Weights of a small segmentation model.
Training: 38000 steps, batches of 384, held-out accuracy 98%.
Data: trained on rendered solids tumbling over patterned floors, 97500 training examples, 149.7 epochs.
Rows from block 7, named by matrix and row number. Each number is 500 + 50 x the weight over the matrix's rms, rounded and kept within 0 to 999. All counts start at 0. Numbers have three digits each.
# conv: 3x3 conv (model.decb.0.1.conv.weight, 96x96x3x3), inputs 32-39, a 3x3 kernel for each
conv.0:539504501518510587512514498492485487518489417503537508497463402539526497515488483422577507338396539481406390479456449490506461417485466502492549559484500494522497499501503485495458489474380495480434522476452459485493
conv.1:401368368515499489495525565497496495496503460484445446454484480411525458423608521499504611504505493513499497525529463502569549488495490490634541448424565544458437500491497498501482532543500484486481464482477463570461
conv.2:453488525517503493500506514499415479502508490440410503495456407487471451505498488411748570480365367567523527397445504518517529487509503506481484499503444500497506506499485512504462508586539509486509499399492429429500
conv.3:497476505486450491510483507495495502502503515546519507454483504558604422593503463450629493461618484494499478510524497439418490538498491515514493555623523491541535618585517498461484499497488490463501467381471503519472
conv.4:494455479484523498491503508496498487503512477430602562498537494501500451534553494443483559469509520551476502493486452464632544443492504496498551499451544504500499504494513504576501500548505502500504470499512524550543
conv.5:286501509476594486487525503503436462493469439505457466435432496501572512370477490488421562437494374443505346494550559485597487478512494489514582490504513541621494537518518479492473498500447540492482453494483492588490
conv.6:520575557481494516498499501513511566500417500459457514488479454492450471505464486461533563470489546481495514550640509539655538391511523480395511477360496498495507487509498497576501486467451503491494507450497502421476
conv.7:489458496479371469495497500498494540463519527456544520484496443506519439533538488482539543512423532514515449499596508500652546478447508496510501491515492497476482489507521504613513510499440509501493515504471487336299
conv.8:492453457453428469510384474507497516520509346550492270631527472761500451504454501489505561445510493453497496504512551512515523490502491505381489465355404488465452463541495505524500532559518501500503496497497406530490
conv.9:519432473437485464480523497502503478505503599497393533502545560514519504504530508466495531502479501498415435497404382484460467479491514545554522515536573516501566506480492553465338513476436510492482511523494554530532
conv.10:498514502500510499472486480498458500501423453521494496550598453482826511443496568468593508462491523490494496461493498425496525508505503529646618481443513562590564592485479483529624497498503502496498492513419510405385
conv.11:531500491536549508461502502489488546496523483526544485482516500501618518493504534515618519465504469507495489666542482505487476418494499497569483493495432487456474421363495324415500491508497494425451490506495450521449
conv.12:536516549496474525496447497496320452504449415500514583499519499456485481498462491507466500477365513526462467559550434540438351495301507507567495468491493504516491500535567491500495502473499530517535521594540620505469
conv.13:454376442561697572508486521486489504501567500448395467497517514533501505516508505398464485498501573505399350476512559494361507501465487500538513489544548608489543522507512509450495484388499494498505521493513583573538
conv.14:503518514487492502498457494485484484492450388467493449497499443467495402506545497434465594437424514499490452499427497500353508526472487498524497444486495517433416504501502490415474493440522488485499494470500510482488
conv.15:494520499499523501515492472480460417460477524456523503473462490494498523504417487523560517505512679503419376462548499441670527468380407504493470497476463518449454446485544482500539504472490490503501494490504475533507
conv.16:487497509536512511503539541475451481533501490385501502515499490486501474491487475626489487512126573640617563515513504460511514471502525504486451487506474491496508508506517491514528503525476455488477569497495539390552
conv.17:414422520473466455446502501508496467511394461429385516489510492494493444529567468484556488437535523532467469502390475580492457513489441461499453500445467534531501499504479512502485459438485516503501548492495439457440
conv.18:532490437575533504501494497501494482487507518410479514491466491508517459466510465428539605473502481534439423494393444493234504497455490500544545493485495500475454505504505501459497493454501502503497501418471465418487
conv.19:525518493439481501414464511512499478505500480510483359450504470512597483610644411477462462415482555499476463496480523472465500432400504495502473469661601475517530512529543511376540463426496497490500490492480463409382
conv.20:533468471463508515497504520507503529409379379398492499527523534557566513640533530483543511475532554511478491488460504480323483501416474485545597383485491492465476518473478480479499490501497513507509507449456528485452
conv.21:436409441453441494499465497505502508504482494514525536512518502532572501509492470482595550409545523490443465527554513640654591478580531518492490504498511500499501504509506484526533493519503493481465513443413495494457
conv.22:493551596504509509503495502493480474444536478495563518502533493509495494485468473477591621465505512478449394561514503508482505484486495492490562500388501496567530467500525501489496539619491493497498404436456500645530
conv.23:373435578376474503511517505504501471491461478461456506486604568407511529490436486496520550419505496505452448478507556457557666447536506502528561611527486500504481667441298496389316429495507493490520432488490494641499
conv.24:497507505500493499492506512454459489403429544511485529451501488388502510458524519462360656533500493443502490529521499496457514510486501477536459497491490466498512502474480461469504495502509498522577474505528449509527
conv.25:506507494506459505507505498531517488501489476497508499497469504507489512479502496584358553581253514561551551511498517517468481490498501501480616544473468492477451503516491506416512496494515496565545571376539489500504
conv.26:499460508486483467511505457469485431495500487514603478520520513428384580500499472476477474490629527466497495558504494492487486396447492476450497505521541502514486497499516489252439497517496468485495486500480336387383
conv.27:503494485492505500494472499499503523423489514467573568504488466494508516486511520456502525492251421497494474510497476479552438496450487508443536510501517486499486491493527511471493511489491489506499489494422503478482
conv.28:492505501493505497501505495511513496488612552455539501493526582487496521561488494474502506488526564513508455520467465493512508498505517495515498498503508497500508447480459528541501560607509462500513489508489397485449
conv.29:469465447482466488497463510500503507513566533499506503486497471494475501498505501477538535453483523530489484503520491512546573481488507514487440494480495508507528481509506495502506496497510512502497491491462415459436
conv.30:460506488526547582568507497552482518508447395507518500490562530472511464519535489497565512491498490485494409483354488501512605498503505515433403506415543508448523525507513484458485521511489550498498502449496505474479
conv.31:500496530533586579483418507500489520419403522419497517492488493497476418489453480468546533495527514495458426501541495527541501499465493498489498490358499491411489520525500517392464501497520512486493478469482494507481
conv.32:407357494327455469517492496492490499456509506498496374561519515448491484516493460500556492423515499535505503451460501531519519487522483551502499509583507487508480551495601501500529516582540497461512449478487487431474
conv.33:500501489481516461490498468463448500429470463497497494513488513523471501506425537437534435487507478496421495481497433475503431557551496565472500501491521532489494530501453508474520501501494506502591516397504500495502
conv.34:629537529477508519482490507497439496475417443476411600515498504587588525523572552631439497463523597505387370512467491492510477463633524419488571379445488476466451547498503527462455542526491568518514494499474378627559
conv.35:582650594392357495443432520499499460503496430500480498512461326496508435521499494430522550481473539461475507536533525510316499499469493471504508409457484408494479473502539472474507501474479506507499499473459483561573
conv.36:509490497499496476494499492485499549503504516540503451491452492409508503479518484478507556498474509504496437500481477565586558484466503504457483480499504500508497498498507513504490494485496570506509503448400484443463
conv.37:504500504505496512547512513500501514504571537506585506495443473496546506498513512477550600456548620492421433468465470467506496447459488486494515492497504494481487478493496480486498497504414505497506452468504446601553
conv.38:551483489365344482509436462516453475481444495458518552470431436498774374507568502471512498474453501504492380523476497481458505495517514481636515487639628501357444499514497499451479450497499521505505528349456468435490
conv.39:516505496440449506492481493495473500486357447481363425496470468503535491485527502486508548435495502494462451493500487510691516535572514507498500519535551503508529498614501555656589503503505504498509499520522574607549
conv.40:499508507469376458501453498498483504489464503464552515507496495483484485472500497454487580467442415524495435528472415504508515498525580499529530385501549483461523428465497491428426501485516471494493475456462456468478
conv.41:501494521495427505478453504498494500485463430487423397486537514514530545499517491374535578385511551503442381503486478474452513501460510513524532504515502506542496503497493491472488518501489500503502492513475500567517
conv.42:493507516451467529443470527512438476511485441499481441508513505496522498479508481472660508446382531615532610569494535498512585437501479440480500493515445494521518465480483491524476508497465501488499422467501533744520
conv.43:491470502518565505508492507503493484495498496477508498497506506456420451465415494489504499369528521539333464509524488516648507535557500504476472492334485494472504535502504501498510492489498502495499440483502447472398
conv.44:462360417460611484561621670494489512631472404648490472481512517364496749484407552502525559491502487489527514515614595502340474480332398500421363500471364599683533500543509500459462497457406509481457500489458571473481
conv.45:502541494500447466480465443484458507513546541494559500484568512501531495452493493474482516465489504531448463492481449429498523335406503521539494512466396507542508475489546487590534474515506484447493425402466515539439
conv.46:646509609526474403522508432483480494449473465435511509497401462444330483511436484284459396405503445501508520450468525456443478503506477533532504486628597446460504475508517523549561512501493501509495469518441464530489
conv.47:381338413507580636511466495498486468509467359452390241501518507516438523497468499425521591415479512481489436522404453521518488515483484477504490535313484565489486495530512374510492470476506504492485503484491618491498
conv.48:474504564515503477579513479502414505427494512481526485520491511535351462502384418404573593467533565440475488523501509434508538421492492430450452473492460482465497524507494606759474501528376501402403403494451495626562
conv.49:361468490388439497483496500494505489485558505489534503479620528499537498522445493464526498465358444500508471495363494476455498501549506497581457495583522448498504506473507488447494529506502498440500497505521559637532
conv.50:496518484509540508502481525505489510503407398512408343499427451486480504505500529404578622442571548504444486496535488530627515475499475505498498493435490504466487500439470434411464473493491520501494501500491528519512
conv.51:514508508551568529549574527503496547504498486471528531438455508495527507499498501460602491410496491502377491403382494436550551431512481490537527455507503478483427500496458450506500515539481523501481385398504483439602
conv.52:534509523497474523487448495489485499487451495520390475520470494500363356420320347500477515490484490554492492502530503499484495502480494483714627467506654514400530509505524494531522552572480498493520475497430470529425
conv.53:449470479530539482504498497503521506470490504495503507418484488436631490503505463428615609433498496497470498486502486439510462495487501495458480485535495490431495516536500509315479493501497500529517428421507470499496
conv.54:577476476499438364483496476506502510503434469467459517506496507463485632498596514452497594483512609502460264547500504537484511482493495493468447483587546488557585500488517513564528513562421483516492518493511514507571
conv.55:517540493548661519481499458501501501475436487457458515557501515573487498504509515470482497381478497425438493505518500558493490509483494591513573522454480505487471494578528502533512507518476520514476524507448432384340
conv.56:478458507491462505508507503500496483512526478531603508507497501520458495547460500482656549433523559485368444485466509497293495499466479501500525496474501507511495504524562488473503502494490497499499499503489478467456
conv.57:502499492501512504507516498501479464491508485501554472500488514494455492511485480499494565527481508538493467498439505452061494498510534504488488477426493499489461499501503495407495517506504504517500502498491485447495
conv.58:484491494451487493502558480474491502326396516216331585456492496513571497536564419473554439371874546484353414538532504449458502453508546471498502507525515537564524490492500496471489509516509501494496527501521531523501
conv.59:477469486497459488476496502472500502507519480615635511494504497485495555470488505488494489341782501515319451519446526537519496526573495467482504490485495503494494495495497510461521508546549501510528475483457496526500
conv.60:441576633406311454499499498502484491500481474508503535492575503489613510497570508494492569472455450459486497522496421549514484520510501505412468527454418508508504502442467498495478507531458537502501519494489487497651
conv.61:431389340491500464495482484520539503500530438508496367510483477534511505544513517466497476501524612506409396495483465466501515509454489473498513499477510471431498509621494508531529547556587499501506540466507547640506
conv.62:518518497561533456529547526490507462496542643490517549462431439494508459496543477482497475369519490496490473486488466615583480476484510474484434498500490487507459494464451501515500492500496494488491489393459522377493
conv.63:456476405498588508486524504507480470460497510499491517491498500517508518501555524399601559464553487500451485501557502509643473424479492500521538520550500501492467499448489489324456456432492489491484497452468495457487
conv.64:523516533530542562502471505496502523441301527465404541492486532482486606468451527487571506464513529498472428506563508497509505451496505503416417493481410515546555506476502585378493499452544506483485483507489498498500
conv.65:496483492533484447514513513483445387506448432498502507479485505503488504405431565484260488497385770508488486491493486497501482484526490441448488502492543515477514490490501506506471508517467499491499513499517563493507
conv.66:516524486526507521497496553478494504310418484488460523497488450503495427526524490413696513458413446499495492506593500585477468431436533456516486447452394490505462503513505535523411515445400492497521472704525462504499
conv.67:484489414493501543490503550501515515499431506474242433511502506497378492467381415485487608443468496507474450505491465510520490422418482571578505496625555502499492496500509496445471509503505542504495502489453446473445
conv.68:522484510517486506512479485496490508463499577488435498478492454497507496471479481413597556467582532493437512470503513464551520434504553522503485495489464493488518450499503511524474516469485512544500497421418443547531
conv.69:504480499456447483490501489510507494496408421501306311478488486479536545521511490489584574451499514492473392500425487485419501505502523534543517509522514524525456505537515497512514523534510492488459509484512501503574
conv.70:506494513457502524431478504497503499490565520522526507481481484471489504456520516533620562500514494510478436499475497511596512438517544496489452490429461504517501502449477484533479499507492497503447482500475533525502
conv.71:533530535465423517518466494492397490503503472500502447505482465508463348540496427490476511482436508512492500548445449606637498505509518512574515425449496436478422499475564519500475507575498513508495486467512503469469
conv.72:491482462501516518573567571498509638533498498519495467487553535493604500490495498569544481463501571492528586446493529422539500532543446480503526501479472516499481487449482503472501492480455487494457505560481476528474
conv.73:472458502468439448492487483498492496448487528474509567484497426466483461574537551413554588538486497518495518501519494401457498380503512492458398494572509475496496506483516463382490435505466492504525461496471498512506
conv.74:501569545520566507506454384484407495495557513497519509521472502526341478489385517496592523483569448517494499475574495500691498498496489522496487497412462492431503491457519496529559500496501541507507548526506421557533
conv.75:416459500553541483580519495487505507496538540502515493516392520368376493451448478462598478516462466544493597500473501495532488362494486490435499498498451521532502505512506509521519505488500500452507494435503504386532
conv.76:584627500500528510437453494500499497483457451382469485525504472507476503488536520499618515437516499492494478489405507493269497491480499583562494492487491488498546493492438484404475490494490516484512387444497454551482
conv.77:453449508489436419492496506503529495509528494532511528493458468411349503525515511492512477479528498491396484516518434498689514378504592500481493515359321576499464496524502494542472514488456500465501471387428568607545
conv.78:509631505545632675505520526501498487480436424495418506496434451487450418440410466474522544420466486496409486500496503498497503498461511504441476489325417483485480505536513490481487557537502493513513494476491455395434
conv.79:470476438490454453486429498498503575497500529500493448515543554518369610498505503463540510427494514500459370496496496629497466502510500532506487493731526542620689498557521640738498590614486530494493495465487465532482
conv.80:504561501516533482498496495503484499485673568491732555505505478583549488504505451368528490493624529542525482500506465488365425442380496548507469532518510445465502365351507420491630503552581506507498472469513474491531
conv.81:521436498476376484506542499500492504490360478483379427503420445501700354484551449435534530443571486503459490488497497482543532460504517434525561446651612475470483551527490551560527471599598528505513452503462507505445
conv.82:402404501503424461539505485485485493452467515413490490522496490512589469485486493503555473489479660499505505479482494531498455576473498521494468472497387515503458491507529506493526529475502504455429477452501471500500
conv.83:588697622557516579422376482511504480544507503520408416467496490487643639485572588500545521463520583496484432426423364508562510496519501457506536408438555478462492383494493412628562475524558511496487526401497493444539
conv.84:511529532510526515509550554500487493495463482472453485500464495498468462475482495501521556423504564498416484495567512515645553498513507510464463515455455497496503500504513538512479503509531512502467512516505547534490
conv.85:480497498487470492521505500435498547490463518543424560535489497460448525529454498579498564484767420401504486505475461501469509533530487500519579493500493511500501481494504499499507485505515487539532527498504540508511
conv.86:480473445486479454498489501499488571502468505496492507577542462531728509572711553459595510492507442496496464606536504666588496530495477407448393502443463559532416400578522547612500490380489471499558498396468614585482
conv.87:510492477523483498517496497515498507545515540484507509489485509501511505498536522325470506477133335554516504521537480498523469496517509538490513504499531495494497455482501493461437497503465509551493517536490508542514
conv.88:507498510509493486560510537498490520501498486513507501515477493518497474496495488435055008437077141521505500499507493505565496508503508524492506514501504507507514519507518508549506499516511518518508500450476495510492
conv.89:487553531484520526459450502502489447507500500517490494490497490463406478492472551492600558491489478569478513515495438505465512494474517499494506443496549490487497507497490488501487502477463506494498490499494485446478
conv.90:431426474490461423508484542506497501488499476500504499467522488418539508493475548457529500457494523509421435476502489408451494497425494507479470559393425505619453522471454504426498507440494508505479493486492459503529
conv.91:507513542378252462500461496506523493572513431491547525491600495448522515493488513500521539417473515496424478497436522378271494516536502521452490570515489554547471478505501494475487533485507498500529505488465496424451
conv.92:471460420495611458554652495491488499398445542470492499462469535484465498496352495491575476437541497494495517452482558460576509511504512505389494574542468541566465482447482476514489508495500485501471471687517504557514
conv.93:488503493458467416478474472498487486502535536491524615505431503432525557489550573404503509488499653500493396503489502472394467528473485518500459512494443497459484500508473473427472487463495462500499502496476506470507
conv.94:499488466506506495520499502503498492509490493493508505481518501488490501512513506393501573445497567497436504509487496496400513472329510554507489509492503516515516510518515495477508509500474535511494533511473492534499
conv.95:613620534505507501501496437500520505497400441489352270465520479672471476555461511482578510491485500504483449502511621470479496527513487510537442549514498479479562506497491511523480528508465464496499440482492395566421